config = dict(
    dataset='dead-leaves pictures: piles of overlapping shapes',
    horizontal_flip=True,
    blocks_per_level=2,
    residual_init='zero_last',
    merge_dims=True,
    final_lr_fraction=0.01,
    weight_decay=0.2,
)
Rows from block 7 of a small image flow-matching model, named by matrix and row number. Rows with one number belong to one channel. Each number is 128 + 32 x the weight over its row's rms, rounded and kept within 0 to 255. All counts start at 0. Numbers have three digits each.
After each channel's rows are labels from the 100 images, of 14848 (inputs lightly noised), where the channel reaches its highest value: "strongest on" is what is common among them. Only what is clearly more common there than usual is listed. The data: dead-leaves pictures: piles of overlapping shapes.
# convs0: first 3x3 conv (model.decb.0.1.convs.0.weight, 96x96x3x3, each kernel summed), inputs 0-95
# convs1: second 3x3 conv (model.decb.0.1.convs.1.weight, 96x96x3x3, transposed, each kernel summed), outputs 0-95

convs0.83:141140088077148105125150128094194123131117139126124146123135126149059122131129129090169153128144117098141117141119131116123138199093103088140117126091136098000118177149071183119148105156130148127123138113098096132138073056153150128107090202126098151177148118138142121153086114134051121094
convs1.83:147116198117135149165221195168168134164129165122138085117123166059184136134119173166110115102158106138138102168130085148123140135132097140104105151164179117128141174130071101135119148067116197086135204134158126143088149149099167113118166116133151112151107104115165120100187138128090157100
strongest on: large pieces

convs0.85:142126148146155184073140151162167149163058129134105075106166128130100136137123075137123147088121144124111104172125097136132059189104095133069096082032124087115119121177122149123098144216137153134115108118094122115123110128126107134080166207078131157132122124104081101131124123145060129116
convs1.85:110127167102128023131160098087095078136172119103106200177141115123172147092125161134101101112097052088076098094136141102083147090145152139186150172161139189150159157132148180123141108085121143086112076121123067106133142123108122116163176135139117143126109129169105117122122154123135061101
strongest on: large pieces; grey

convs0.86:121122135142187152096139137125147131142130128082131095115097116102141131114130143127165105126094143105152086174094141175106077139111079115109140112152149121161163131146133139150024121218136101112089101124102157137098105076109113093069137064094174103078113043144069076115183137139170126146
convs1.86:129135169139184115186084209098120179105152175141154093095118127073131141143116127085107109148144084134075182121106086160084138127134133178086128136096109110103145139127117093097135130111145172138115145174166086167138173158117189114122034090140056175113077142131157094138128146108117153141
strongest on: shaded; small pieces; hexagon

convs0.69:112122112122093145113144129098177117156141124075116147110129095169121136139117144117122119168178139057112171129129079122113135122110141111195119014136133121074147086128092179127071089134152106124119095131083129117113128111087148120091113248134117161161157154149145151138034135125145112132
convs1.69:140142117099118168093096185190076135121151221121190123135095156125168159098192101128096141137056155069112110143062173111082119158115115118173074153164145129108164145133165147105118129114115103145107124174088117124098113099166124105120128081155169106129140106130084150097143057127176114123
strongest on: large pieces; shaded; ring

convs0.50:100064139061122112155134130054100121084136160116117140114156151213096122153144154143125089135168114169109128111089137123140162148118076112120135109145144124133116136132128172135205135139129142140084124133127177132111131122125041154108109006103122133128119127126184147139194099121166197137
convs1.50:120125145144138152155160140136194119131101193134178095150141135110163156119134113122162208158100148139155181106121186122180138101111126099117079138121137130111142056117120085201166155125200141110162119113143147120132121189154137144143171125118143019110161107125146105085165182086121161121
strongest on: ring

convs0.9:120106148129022136092177150116089124121126119121088105132143086165118164146121146149130140105151108069156152165115123255112164075123116101119090106122110125121148081108144192108175136155138108125112098166087146127097146108155125153134102051111113139127101107135179137123201103107156122158
convs1.9:131124123084035153145120114151119103114142082165051121153092147118178128137197139110134095121136149076170133139141128160080083151103135123134058213136192074131096164103145134102116133143126083059155135110093156156114088127158112104146123122190184085136162159095129117139142121117094114125
strongest on: large pieces; shaded

convs0.18:126120127115148112131098108107140124076131138126128116144105159106087101164150178124164139095146160079000143139113213170164122112153140173190004146159104113120128139154148126141152142125140170137079078131149135110153116120167146141117117133145120142132111151191125160150117108116140150144
convs1.18:102103142134131129142144206115119096168122158157099113091157129176148154127181108147084102213113130097182158127161046143079131128074135111163165127104152106106161123096123092101142088085134118113184094152133140124083119060103143181133172154094108111120163085072154094110143119114103066105
strongest on: shaded; small pieces; warm

convs0.93:137156110085154118130124149135158156158086169106094130147124118195091126145169100126126121146132120067140170119121082130094166181141107119123115151066077178170167158132169200156112089238138165114140103118106175113133092170135152125113150071104082149084124149127144112110195107107086136109
convs1.93:149171105120100147146102127131123094084125106152116112122144114128061101126159149140146073108042122098130124103141110144212142093137061109105091099118150065092103082117105067086163143095118085083092138164109125044159102152128119167125066123130100121169098151080109104110123090127094136077
strongest on: ring

convs0.44:125117134118061118129135128113148132128122155129115117105157146102127142121089127097100127142132113142124087097098115121109038105103112136089142081144121136108068175141121085110053116143129247187130125122142146109110098179161136057154115121122094101116118222130089109134136134143036160133
convs1.44:185141139141154111138152149121139146133122121072115119105121063090200113109118172095150060113112084081142130085144138149109134143099119097025109162063134187076102081116137190123094156108115139143115140163139152098095150153182172146107129146163153137100112174074087121141172150085125131140
strongest on: shaded; large pieces; ring

convs0.48:153114110121000119152140129100160115110144140104136107154153076179118091118120123149134136117143126199113138125118142149125162080143108135141120119145119083136145091074140186113217140139123089120111121146104101134114118088148142136114103075076100138181062138136185120128163136109075167142
convs1.48:154144098105109077132085173106082092114129183087091124145124117126035124150053112110162100091157077151164145163157136108129085149087097140151151038091095132122110167098155138141059132133122141174130174135153126079115136108113120120109150158159137109087100213155103127081112103124129104108
strongest on: large pieces; dark

convs0.15:101121126133079142130172122120182120097144141143129149151124092090101130146140124143178149125138163081119119169131158039173152104129208161089039158090117194135141113108109121079145123158017140147085125148141100076130149083130163162110095144143136146165102156138132101111097096116094112101
convs1.15:116188141163143111100137090115098101136181143163111095119178163135161118134121128120087103115118116160138077088123179185118119184175080145157174177177131012160110123177148154132174166160180114076180131103101100089119111132134138121117123105121136158141061117116152137184100151108121120141
strongest on: shaded; pastel

convs0.79:151120075124168170155115134142082105195134106082162116132134115131181110136142082151149113096115144118116141168132116136072128084117033136133130108086104146143166097197071125110173089138126076203139051083112093093132148177132143144107124119104220140132141158115093129098105142111139121134
convs1.79:101159162112134099149147132207156084134119149140130099083130137117099116131083221117101134100184112102092137144130123173107120194151147120153132147158090168088127122106063183101131150104116156063152154116208114187126122173133154081156175105120179107126158099140139109121121129128165119053
strongest on: shaded; textured; dark